{"bias": "qkv", "layers": 12, "muon_scale": "original", "nesterov": true, "orthogonalizer": "newton_schulz_5", "lr_schedule": "wsd_sqrt"}
Rows from block 6 of a small image classifier, named by matrix and row number. Rows with one number belong to one neuron. Each number is 50 + 12 x the weight over its row's rms, rounded and kept within 0 to 99. All counts start at 0.
After each neuron's rows are labels from the 100 images, of 14848, where the neuron reaches its largest size: "strongest on" is what is common among them; "patch colour" is the nearest of a few named colours to the mean colour under the peak. Only what is clearly more common there than usual is listed. The data: drawn small creatures on textured ground.
# gate: MLP gate (model.blocks.6.mlp.gate.weight, 256x128), inputs 0-63
# fc1: MLP up (model.blocks.6.mlp.fc1.weight, 256x128), inputs 0-63
# fc2: MLP down (model.blocks.6.mlp.fc2.weight, 128x256, transposed), outputs 0-63

gate.60:48 49 58 52 28 56 46 33 61 49 53 43 48 60 51 54 54 59 51 41 53 29 39 50 51 49 40 56 47 45 52 79 32 45 47 23 42 51 42 51 61 61 45 59 69 64 41 54 64 47 50 55 65 58 46 29 47 24 48 57 45 25 55 50
fc1.60:42 59 41 52 53 53 68 80 67 37 31 43 47 63 48 55 68 85 41 51 68 50 56 51 60 60 54 54 34 38 63 49 45 33 25 49 65 54 39 48 53 59 74 60 45 48 36 17 51 47 64 57 68 33 43 40 52 63 49 41 58 78 53 68
fc2.60:47 74 38 45 43 43 51 34 54 55 41 50 87 30 56 65 38 84 33 49 44 46 56 62 33 61 49 55 27 50 64 36 59 47 56 51 36 42 55 36 67 53 58 55 59 51 45 53 56 58 39 49 52 39 47 32 30 48 52 75 66 72 42 44
strongest on: large; turtle; orange; colour: grey
patch colour: grey

gate.220:42 57 66 57 51 71 54 38 38 60 41 42 61 53 59 58 42 70 37 49 48 53 61 52 20 46 35 49 33 48 55 48 45 66 32 45 55 41 52 60 30 59 43 55 60 35 36 53 64 54 40 50 58 51 71 52 45 42 80 56 65 48 47 57
fc1.220:54 63 50 57 63 27 54 44 40 51 48 43 48 37 68 58 35 50 42 60 59 52 59 32 44 76 64 35 31 57 67 49 48 53 31 46 54 66 47 43 54 51 56 38 29 48 68 55 56 68 77 33 53 48 60 48 56 72 70 32 48 51 54 50
fc2.220:40 40 51 54 52 44 63 35 69 54 39 50 43 23 46 46 54 39 40 42 40 52 56 49 71 50 52 49 41 61 39 26 52 57 48 51 59 48 33 35 52 60 46 59 69 43 74 36 54 47 72 60 40 49 67 34 51 50 50 69 30 62 37 61
strongest on: grey; orange
patch colour: grey

gate.195:35 28 58 53 55 49 53 37 42 39 45 58 25 50 44 55 50 71 67 49 47 56 49 51 29 49 55 66 59 66 58 58 51 54 55 68 58 50 47 57 57 52 37 32 83 34 32 60 32 46 65 43 60 47 55 16 51 43 48 45 58 52 50 44
fc1.195:69 68 67 33 44 55 35 38 37 46 40 49 27 44 43 27 52 63 48 34 44 66 49 75 68 45 53 64 49 49 44 60 35 42 47 46 29 41 42 57 34 40 46 55 46 54 62 45 85 58 36 61 36 51 42 32 73 56 43 48 65 55 37 50
fc2.195:42 62 35 62 52 49 52 67 65 40 42 73 51 53 36 72 46 48 63 36 73 37 42 45 51 48 29 58 56 41 52 41 67 59 42 62 36 58 46 56 35 49 41 30 57 36 29 45 35 47 61 40 59 55 44 66 68 75 56 54 46 39 54 54
strongest on: large; yellow; fish
patch colour: grey

gate.61:42 46 44 50 56 42 71 55 40 44 77 48 52 59 53 38 62 62 27 59 52 53 74 47 46 66 69 67 54 44 28 34 65 47 37 22 49 63 63 34 46 12 70 37 37 47 48 46 44 36 48 50 44 71 47 73 59 47 69 50 60 64 51 43
fc1.61:49 64 37 35 50 62 48 27 47 47 40 42 79 69 44 40 50 73 72 48 41 45 52 51 64 59 49 46 41 60 33 57 38 55 63 47 35 48 47 22 47 50 29 67 75 38 53 49 38 45 52 57 59 18 37 52 43 47 36 45 32 39 48 37
fc2.61:56 37 35 58 49 40 40 42 75 69 37 40 42 48 53 45 65 59 45 37 45 49 53 39 49 56 60 56 62 49 44 51 44 39 52 63 25 59 37 55 44 51 35 29 47 43 59 61 51 45 51 37 39 52 76 52 64 49 55 63 63 73 26 57
strongest on: white; pink
patch colour: grey

gate.74:51 57 50 60 63 47 52 63 36 35 49 25 74 78 34 51 57 40 58 45 53 58 67 67 46 54 41 44 60 56 46 56 40 37 44 60 51 66 37 33 63 46 49 26 42 52 70 51 50 56 63 62 53 63 42 54 22 47 47 51 56 44 66 30
fc1.74:51 45 35 62 11 53 53 72 47 39 46 50 39 50 40 60 56 58 60 39 29 61 33 55 46 29 56 75 27 46 62 37 60 53 65 54 46 25 45 77 46 53 46 56 66 52 36 56 48 24 47 38 42 37 52 24 64 57 44 67 47 38 66 55
fc2.74:49 20 50 44 67 46 57 46 57 53 56 32 37 72 53 63 57 37 57 40 58 59 67 41 61 53 68 25 60 31 49 41 60 48 50 41 58 31 44 62 52 57 41 35 67 22 51 51 71 49 71 56 43 48 64 56 28 51 32 42 64 45 40 33
strongest on: white; large; spider
patch colour: grey

gate.2:44 51 35 51 57 58 32 48 59 29 61 43 34 43 66 55 49 56 33 31 73 35 51 34 51 61 49 30 50 76 46 48 43 39 39 62 57 45 33 73 51 56 42 58 51 46 54 27 57 71 40 56 53 49 71 48 53 44 47 44 32 59 68 50
fc1.2:42 38 47 48 46 38 39 38 44 17 60 50 39 49 41 45 73 58 50 31 55 35 45 26 45 43 58 38 45 48 66 49 46 26 58 38 61 37 24 57 44 59 59 65 73 50 62 37 58 57 52 55 57 66 48 68 61 39 57 43 37 58 60 57
fc2.2:53 60 49 31 69 39 57 61 65 78 25 60 81 62 50 38 42 67 61 48 38 42 74 58 45 56 30 70 29 59 53 62 46 43 40 41 42 35 50 42 48 57 46 49 62 58 64 50 52 57 54 49 58 52 41 41 42 49 62 66 70 50 53 41
strongest on: turtle; grey; orange
patch colour: grey

gate.26:61 55 51 39 59 64 44 37 47 45 36 70 53 63 19 63 45 47 34 57 69 30 53 69 41 43 52 42 57 53 63 47 62 79 65 61 34 43 49 47 68 40 51 27 54 67 54 24 63 32 44 45 51 60 58 33 30 69 47 42 46 55 65 53
fc1.26:39 51 41 46 43 44 44 41 48 42 33 41 52 42 55 59 41 55 58 43 52 42 37 59 47 67 47 31 66 58 56 47 42 60 55 52 38 68 49 54 48 55 33 30 53 40 52 30 36 46 55 41 41 54 50 31 52 78 70 58 47 63 63 51
fc2.26:47 47 52 54 45 32 58 37 54 60 41 47 48 34 39 48 55 55 61 57 63 55 63 31 56 41 40 68 39 51 60 39 70 54 49 25 42 58 61 74 72 52 31 61 57 62 72 43 44 42 52 61 62 27 65 48 54 50 59 47 55 46 36 44
strongest on: plain; black
patch colour: black

gate.159:59 38 32 56 78 53 74 30 43 44 52 55 51 36 46 64 51 61 29 33 51 27 41 62 37 45 39 56 48 28 47 56 59 40 50 46 67 53 39 41 54 31 71 52 50 52 39 62 63 53 37 53 64 51 34 36 58 72 69 51 52 44 35 57
fc1.159:58 54 65 22 22 61 26 56 51 35 39 67 51 52 34 55 75 48 51 45 51 56 54 57 58 49 50 62 65 54 47 46 50 68 54 35 49 44 47 37 64 54 22 54 70 58 40 43 42 54 49 54 49 34 59 36 32 28 43 51 30 62 66 51
fc2.159:53 82 44 28 70 56 51 51 49 58 43 37 46 52 54 50 43 75 46 49 55 43 24 69 42 62 36 47 51 56 54 57 64 28 44 63 45 38 59 33 57 55 61 57 57 66 52 70 56 51 59 47 61 73 35 68 37 59 46 44 53 39 47 57
strongest on: black
patch colour: black

gate.130:63 35 50 46 46 61 33 71 42 64 42 41 48 38 67 59 50 59 48 34 66 50 46 47 31 62 50 67 42 39 62 49 30 39 44 35 48 44 54 41 48 35 34 56 37 79 57 84 39 59 73 49 60 48 33 42 46 31 50 81 62 37 61 46
fc1.130:49 55 45 46 44 62 29 38 48 58 46 43 38 47 71 36 44 23 42 46 47 45 28 52 41 50 38 56 68 42 51 50 26 57 70 42 55 45 43 55 48 39 46 53 27 78 53 61 62 64 66 24 47 68 37 25 58 39 58 72 34 55 66 49
fc2.130:61 58 64 42 56 38 49 53 52 54 36 61 42 56 41 51 45 37 60 61 50 56 68 41 46 51 49 50 60 48 43 43 59 26 47 37 54 53 66 71 59 57 51 29 64 41 49 30 60 48 45 34 54 53 40 51 42 85 48 37 69 52 31 56
strongest on: scaly; teal; spider
patch colour: grey

gate.92:28 65 41 32 44 59 50 50 62 46 34 49 61 59 57 36 51 66 72 40 53 58 69 68 51 44 26 38 61 63 49 45 51 45 70 40 38 49 48 41 36 41 48 71 74 61 40 49 34 42 61 57 59 73 39 76 51 30 60 48 54 57 62 48
fc1.92:39 59 45 49 76 73 56 56 49 60 64 37 50 50 25 63 45 29 39 66 36 27 37 32 35 66 43 55 66 41 60 58 62 47 37 70 49 48 70 72 61 53 55 31 53 30 33 42 36 51 41 53 40 28 52 44 39 70 42 69 53 57 38 46
fc2.92:53 54 34 58 37 54 61 54 43 31 39 60 49 49 65 42 42 62 49 56 72 57 58 62 49 46 57 50 59 58 40 75 59 49 57 18 42 62 69 41 47 45 37 47 49 40 44 36 65 42 49 31 37 61 54 67 70 30 73 40 43 45 37 44
strongest on: large; coat: scaly; brown; black
patch colour: black

gate.236:55 51 40 48 55 51 52 57 42 41 78 46 58 36 72 26 48 89 36 56 60 48 41 63 51 31 64 78 45 34 73 50 54 68 74 54 58 51 37 34 51 56 39 36 43 65 49 55 63 46 70 52 63 51 39 53 65 31 44 62 55 45 55 50
fc1.236:43 41 56 38 51 54 45 38 31 50 82 49 57 50 61 69 42 52 37 57 60 73 53 55 33 45 55 25 35 72 50 54 54 58 57 28 72 37 40 54 39 22 53 46 39 41 33 69 35 61 35 48 39 57 41 48 52 49 75 44 29 58 62 55
fc2.236:61 32 47 44 46 71 41 48 39 49 44 67 53 70 57 54 38 56 62 64 48 49 52 38 53 44 66 66 39 27 63 53 55 55 33 36 53 19 58 57 68 30 36 50 50 59 67 58 27 45 49 28 47 44 42 30 63 35 66 71 47 59 51 63
strongest on: white
patch colour: white

gate.171:61 42 27 55 62 65 46 41 59 57 53 27 49 45 40 59 36 50 42 47 39 71 52 42 43 33 53 49 70 33 50 60 29 42 41 38 39 57 59 64 51 54 45 47 56 53 28 43 53 38 61 38 45 61 53 53 38 43 70 61 51 71 81 65
fc1.171:50 83 65 28 38 38 50 51 40 63 48 55 51 33 67 36 72 43 72 58 55 48 55 38 63 58 25 51 46 71 36 52 55 40 53 56 45 32 43 33 53 49 47 62 59 36 61 59 26 60 45 41 68 43 29 65 58 52 40 76 41 45 21 52
fc2.171:48 50 41 57 37 59 44 56 62 55 43 26 48 45 36 57 61 48 38 66 46 57 29 57 69 45 51 61 42 44 31 62 45 50 50 46 66 49 42 58 41 49 51 58 61 50 40 28 51 29 61 56 31 68 62 61 58 41 58 48 39 80 62 55
strongest on: scaly; butterfly; black
patch colour: grey

gate.22:58 49 47 59 47 52 37 60 41 50 60 70 50 39 46 49 52 41 26 62 28 46 58 46 55 38 65 40 80 62 45 58 69 43 41 56 66 56 53 28 68 50 61 31 55 65 76 26 52 29 56 67 50 38 63 31 40 66 47 74 47 39 51 60
fc1.22:39 52 59 53 49 40 20 59 54 48 42 46 48 48 58 38 52 58 37 41 60 48 59 62 47 52 60 57 66 60 52 64 61 57 51 49 43 41 65 29 54 44 45 63 66 53 41 43 26 57 42 40 69 53 38 58 41 33 38 31 41 55 50 63
fc2.22:38 70 33 65 59 23 32 52 37 52 57 32 76 30 35 42 44 66 66 67 47 60 28 72 46 56 49 45 40 67 65 71 46 53 55 61 71 50 55 47 57 51 56 53 53 73 48 37 54 44 47 41 72 57 51 75 40 35 31 31 38 50 57 41
strongest on: black
patch colour: grey

gate.173:54 33 64 57 57 58 66 34 31 27 50 61 67 57 57 79 51 48 57 54 62 43 49 53 42 50 66 49 85 61 37 57 27 37 50 48 42 52 44 72 65 60 40 36 45 58 34 59 63 56 43 31 53 49 56 43 47 45 60 51 42 46 52 46
fc1.173:31 66 48 52 10 47 59 48 54 61 49 44 35 31 54 41 35 70 34 50 43 79 47 53 50 48 46 87 34 38 42 29 64 43 42 55 37 45 64 52 44 58 36 67 43 53 39 47 29 63 53 34 59 56 58 55 58 41 48 40 54 48 58 52
fc2.173:53 49 37 63 62 58 39 36 67 56 42 51 44 52 36 80 42 53 44 64 51 30 42 44 53 53 37 78 37 44 56 39 54 53 66 66 72 50 39 50 58 34 21 43 60 41 59 63 51 60 47 36 44 52 57 48 75 50 63 65 64 56 50 54
strongest on: large; black; green
patch colour: grey

gate.98:52 53 60 62 54 61 20 66 43 40 48 50 45 33 45 56 56 63 69 43 41 37 58 62 58 33 39 49 44 41 46 47 57 50 65 39 60 32 73 47 42 50 29 49 59 34 19 38 66 38 48 39 33 62 60 46 55 62 61 60 55 65 43 37
fc1.98:44 26 53 53 30 66 56 48 37 48 48 33 51 61 39 31 58 33 61 54 47 52 55 51 60 30 58 50 52 51 73 65 44 37 56 58 49 49 48 58 52 34 37 56 40 42 62 58 41 27 66 42 49 50 45 48 51 50 67 45 55 52 74 73
fc2.98:44 49 57 65 66 48 58 51 48 50 68 56 40 38 41 60 43 63 34 48 45 62 42 44 54 68 48 59 38 45 49 33 51 49 71 45 59 29 54 96 55 55 45 34 41 50 56 53 50 57 59 51 58 52 41 56 42 57 24 55 69 36 35 44
strongest on: black; spider
patch colour: grey

gate.41:66 35 63 39 31 58 63 64 55 43 54 52 70 56 65 46 47 60 56 48 59 64 50 53 51 57 34 67 62 45 36 42 55 57 56 36 55 47 68 58 57 37 52 33 35 59 72 37 47 49 53 36 46 45 52 32 60 42 45 51 58 18 42 47
fc1.41:64 63 42 48 58 41 61 47 28 42 47 49 49 46 35 48 61 49 35 52 48 50 40 38 55 38 31 54 48 43 70 60 61 57 51 53 33 38 56 54 54 41 87 54 71 23 55 29 52 56 41 42 51 48 61 44 30 53 53 32 65 55 54 54
fc2.41:58 37 36 47 31 55 34 54 37 51 52 39 67 25 50 46 70 46 67 39 46 55 74 66 44 33 59 43 57 33 54 51 62 76 57 38 30 57 59 34 30 41 65 62 26 66 51 58 50 46 45 59 44 42 56 61 59 50 55 62 57 64 53 45
strongest on: large; jellyfish
patch colour: grey

gate.129:39 55 52 40 36 35 48 46 51 64 66 62 59 59 29 23 51 51 65 38 45 62 62 37 37 50 58 29 51 22 53 40 42 54 39 49 47 45 39 63 45 54 41 57 58 58 22 56 71 61 48 46 34 55 55 64 44 43 68 45 52 62 58 59
fc1.129:37 42 55 26 35 58 73 47 41 58 44 64 58 65 62 38 46 44 61 69 71 55 25 25 46 39 45 55 58 53 49 56 61 38 30 57 33 50 54 44 41 57 46 51 42 78 53 47 60 30 70 40 72 63 44 47 49 48 74 43 39 52 40 54
fc2.129:31 54 54 56 48 42 24 53 75 47 51 45 31 24 70 57 34 52 27 40 64 33 39 53 54 51 47 46 43 53 47 38 53 54 64 37 42 63 61 47 30 27 51 61 44 44 43 20 42 72 37 56 52 52 55 49 42 68 48 54 89 36 76 44
strongest on: jellyfish; pink; yellow
patch colour: black

gate.247:71 38 44 27 38 49 60 59 34 70 41 41 60 47 47 40 47 68 57 58 64 49 50 60 32 60 37 79 28 22 57 48 55 67 35 71 54 48 62 44 65 43 46 47 61 48 64 85 60 60 47 38 21 51 40 40 31 43 35 50 65 40 37 36
fc1.247:35 68 61 59 58 65 83 46 33 60 51 64 37 48 40 30 40 45 51 50 57 46 85 83 69 31 53 42 51 52 44 56 54 42 41 40 80 40 52 49 37 23 39 60 67 44 34 39 32 27 46 71 43 64 60 65 56 48 59 51 56 60 45 49
fc2.247:47 74 56 50 29 61 49 50 63 42 44 34 56 32 53 45 51 81 45 79 34 55 48 54 55 61 43 65 47 56 34 50 38 53 81 38 55 63 55 46 58 34 56 48 36 29 45 50 34 58 40 54 40 56 67 68 61 47 51 61 51 73 33 37
strongest on: scaly; green
patch colour: grey

gate.45:49 53 59 55 50 41 28 44 66 45 62 39 66 53 37 73 49 54 55 32 65 19 38 46 45 69 47 44 44 60 55 67 71 39 68 32 39 61 35 52 49 51 57 60 42 59 44 68 28 71 66 68 45 49 54 62 30 45 61 38 37 59 50 50
fc1.45:52 57 41 46 59 53 55 52 39 54 41 60 29 60 60 60 35 47 60 63 49 50 68 58 59 40 56 32 44 69 70 34 67 38 30 62 50 62 50 30 36 57 84 32 69 50 57 62 61 49 54 42 53 40 43 58 54 55 49 41 50 45 38 57
fc2.45:54 40 50 56 29 30 50 66 53 55 40 49 57 56 27 61 64 54 55 36 66 35 41 59 60 42 53 55 54 36 48 34 70 55 56 29 55 57 46 54 27 63 49 48 46 26 33 31 41 38 49 56 32 43 62 64 55 51 27 38 48 53 57 38
strongest on: grey; turtle; orange
patch colour: grey

gate.30:23 37 37 28 62 37 63 60 50 47 43 48 40 38 66 41 29 61 33 46 61 51 36 60 61 44 46 49 52 47 55 39 46 45 44 57 71 63 46 52 52 45 59 61 50 46 38 64 83 54 44 57 57 54 56 38 70 76 62 56 62 46 33 56
fc1.30:48 31 30 59 68 55 48 36 66 55 47 55 49 51 56 45 35 51 37 28 52 51 37 47 60 58 32 56 52 64 69 28 44 32 63 62 77 55 59 54 71 43 44 61 48 54 43 52 67 42 56 75 51 48 50 86 55 69 49 34 49 43 32 66
fc2.30:21 14 48 51 59 50 43 49 30 44 60 55 49 57 50 60 56 43 52 35 69 50 65 43 43 57 60 50 54 31 59 53 66 67 57 36 49 50 56 44 48 63 65 56 38 55 34 25 50 64 49 53 43 37 61 45 42 66 46 59 40 55 78 56
strongest on: plain; black
patch colour: grey

gate.206:64 27 51 48 42 67 59 70 44 48 60 34 53 64 75 33 27 50 79 61 39 67 48 41 65 55 55 49 65 51 46 31 53 58 44 38 43 48 32 61 52 40 48 46 66 43 57 60 67 58 45 47 50 38 59 30 75 39 53 46 44 44 32 37
fc1.206:53 48 59 47 66 43 48 46 47 53 57 67 40 49 58 68 63 45 54 60 55 47 56 58 33 47 51 54 33 47 24 66 49 51 42 45 52 46 67 46 22 43 64 49 45 50 47 58 60 16 67 51 53 81 62 43 58 60 54 59 60 44 46 45
fc2.206:45 62 65 61 46 62 32 63 64 54 49 23 44 45 48 43 44 74 53 55 53 52 62 60 55 58 27 62 54 40 47 52 36 55 52 31 62 51 37 69 42 35 56 66 62 32 64 61 47 56 58 32 54 63 59 57 58 61 34 47 61 36 17 66
strongest on: grey; spider; teal
patch colour: grey

gate.25:34 41 66 37 66 44 46 46 48 67 43 27 67 56 32 49 47 43 57 26 54 57 56 66 47 46 55 61 60 55 41 48 45 48 59 51 71 77 86 50 68 65 56 53 34 26 45 30 54 64 23 41 49 52 57 42 56 49 50 52 64 57 36 46
fc1.25:50 64 50 66 41 56 48 65 49 33 49 68 41 52 72 38 54 78 45 38 54 46 44 38 73 47 51 47 41 34 60 41 40 50 43 17 43 37 52 34 34 48 44 43 71 53 43 57 55 59 69 60 50 50 53 59 51 50 55 49 46 34 39 43
fc2.25:50 52 27 76 59 38 46 56 53 55 42 37 44 35 72 69 49 33 69 40 36 57 42 68 33 47 45 35 60 70 52 56 62 56 60 46 55 48 73 66 36 68 61 34 39 58 50 45 54 64 36 48 28 50 52 24 38 69 46 28 61 58 48 46
strongest on: black
patch colour: grey

gate.219:35 51 45 56 34 62 55 32 56 70 37 36 66 56 77 31 42 69 47 48 48 56 65 47 63 66 42 61 57 42 61 42 38 54 57 55 39 63 46 50 63 26 27 28 58 68 37 60 36 69 63 32 56 52 39 29 41 37 56 62 56 52 49 42
fc1.219:53 63 15 53 58 45 39 43 60 45 28 51 63 28 57 24 57 48 39 37 54 50 67 36 56 46 42 37 40 74 47 45 58 46 40 63 57 36 43 55 50 50 53 53 62 53 60 16 44 39 59 48 51 54 81 50 64 67 62 34 56 71 51 48
fc2.219:29 55 44 45 50 52 68 44 65 50 52 42 52 63 46 58 38 63 46 53 42 49 42 56 67 34 53 33 37 45 55 48 53 51 21 57 68 71 53 70 57 45 60 56 42 33 37 46 39 47 45 38 37 53 49 52 48 34 42 58 45 42 57 41
strongest on: scaly; grey; orange
patch colour: grey

gate.76:37 48 42 51 52 54 46 78 37 50 44 50 50 62 38 57 22 63 61 42 33 65 31 56 40 37 69 52 66 48 24 53 28 59 57 53 43 24 57 45 60 48 35 51 82 43 37 40 48 41 50 69 43 24 50 53 57 60 50 38 62 54 48 27
fc1.76:42 41 44 62 45 50 60 71 46 46 38 50 57 38 42 57 40 60 42 41 36 69 55 54 48 27 65 47 67 62 31 47 29 73 54 58 43 60 64 64 31 41 30 51 66 47 51 37 59 42 54 59 42 28 43 59 61 43 42 54 50 29 59 36
fc2.76:67 35 36 52 80 52 60 65 42 67 33 52 67 67 57 60 50 69 51 55 41 56 43 43 46 61 44 39 51 58 38 59 58 60 51 50 65 54 47 51 36 68 64 13 55 41 56 54 47 46 31 61 44 62 53 60 52 60 57 62 49 60 32 58
strongest on: scaly; large; butterfly
patch colour: black

gate.97:59 66 73 43 47 46 58 64 51 44 46 62 48 57 52 75 51 46 44 29 80 53 48 73 38 59 55 49 70 51 58 43 58 54 66 56 66 29 73 63 32 41 38 23 62 62 43 57 31 45 42 46 41 52 31 52 37 64 53 29 60 42 26 45
fc1.97:78 58 23 46 47 60 44 55 78 52 40 57 50 49 66 59 55 43 41 39 62 54 53 42 39 28 53 61 52 70 39 46 60 63 60 41 65 65 72 52 46 46 83 38 28 48 53 62 54 49 56 51 44 40 28 53 63 57 44 50 59 49 67 37
fc2.97:48 63 70 74 62 39 51 65 38 70 56 49 44 28 38 29 62 59 45 64 47 47 51 62 37 55 63 61 43 49 40 52 57 39 48 38 83 34 32 52 49 55 58 34 38 33 52 57 49 36 49 45 48 62 54 38 28 71 56 52 45 48 29 47
strongest on: plain; black
patch colour: black

gate.81:55 61 22 53 46 46 64 37 69 38 56 69 35 42 31 56 58 73 38 51 51 42 52 37 48 52 51 42 41 38 63 45 53 61 77 57 47 43 41 69 58 44 62 48 46 55 56 60 61 64 45 46 40 63 42 67 54 18 61 60 46 32 44 49
fc1.81:46 41 67 29 40 54 56 58 54 60 40 35 52 46 68 55 50 42 57 24 56 54 24 42 60 51 62 54 38 81 36 45 43 48 40 51 54 49 34 41 43 31 46 55 39 40 34 69 48 59 55 63 77 31 43 43 48 73 36 49 37 65 54 60
fc2.81:49 74 56 57 43 50 68 49 44 65 51 38 56 72 26 33 33 56 36 44 54 48 48 38 61 33 38 48 43 49 51 57 61 37 55 68 45 34 34 68 53 50 43 52 60 60 69 52 44 65 54 56 48 41 34 57 41 55 63 61 42 53 45 28
strongest on: turtle
patch colour: grey

gate.163:59 49 62 54 39 80 38 54 55 63 57 49 64 50 60 62 44 48 46 45 31 70 61 43 42 59 35 47 57 28 44 38 41 59 47 40 73 35 55 50 49 41 33 35 56 53 54 60 40 57 60 43 57 61 63 51 57 26 53 43 62 29 50 43
fc1.163:41 55 32 44 44 71 42 40 62 57 67 28 64 41 57 33 56 80 61 40 47 62 52 62 48 63 49 54 59 23 64 31 55 46 52 43 52 36 49 49 35 40 29 46 61 67 37 72 48 64 87 41 51 57 47 39 57 38 57 59 47 57 65 28
fc2.163:46 22 67 43 63 39 39 33 41 62 36 47 52 53 50 54 30 46 68 82 60 43 69 34 58 56 59 50 77 51 39 40 39 64 70 49 55 43 59 36 52 67 51 54 47 36 62 43 56 61 57 53 46 31 27 45 47 45 52 37 40 69 61 53
strongest on: scaly; orange; grey
patch colour: grey

gate.139:43 67 34 38 38 52 54 60 68 25 46 70 42 34 56 64 54 56 58 46 57 44 67 51 43 55 59 44 64 56 56 56 49 42 41 75 48 51 43 56 73 40 45 48 56 63 57 33 56 28 62 48 83 45 55 49 69 48 34 46 58 58 36 50
fc1.139:65 45 53 58 29 63 51 51 71 45 51 36 52 55 40 23 56 57 58 31 45 60 51 60 54 49 51 48 54 49 49 47 48 55 54 40 27 64 60 33 51 42 66 41 48 41 62 52 76 52 60 58 42 83 52 54 52 67 41 36 62 65 68 63
fc2.139:79 45 38 33 60 60 37 50 44 29 68 42 51 70 47 50 60 42 67 42 49 43 18 38 58 38 42 35 32 37 26 68 54 54 38 43 32 67 60 55 47 50 57 56 46 56 57 49 46 45 61 46 71 43 30 50 60 50 62 54 44 51 49 42
strongest on: white; large
patch colour: grey

gate.238:55 54 39 53 70 64 35 49 99 41 61 33 55 55 60 57 42 49 61 38 65 45 51 44 47 45 28 47 44 68 29 62 53 68 50 59 37 58 62 55 46 58 70 43 36 33 45 41 56 53 57 68 53 38 44 48 60 42 45 68 50 55 52 52
fc1.238:55 44 80 57 45 69 56 66 37 43 29 62 47 36 35 54 57 28 49 66 49 45 35 54 50 49 41 31 39 40 38 49 54 64 34 67 55 39 56 69 57 45 57 72 69 62 58 35 29 30 36 49 32 63 54 67 63 57 49 55 48 46 62 60
fc2.238:50 25 62 55 66 30 49 25 37 42 65 50 70 56 59 46 72 46 51 60 54 33 47 45 44 45 60 33 54 28 51 70 47 68 62 58 67 48 38 44 47 46 52 55 33 40 23 50 38 58 60 50 57 70 40 60 52 35 61 49 44 54 65 53
strongest on: white
patch colour: grey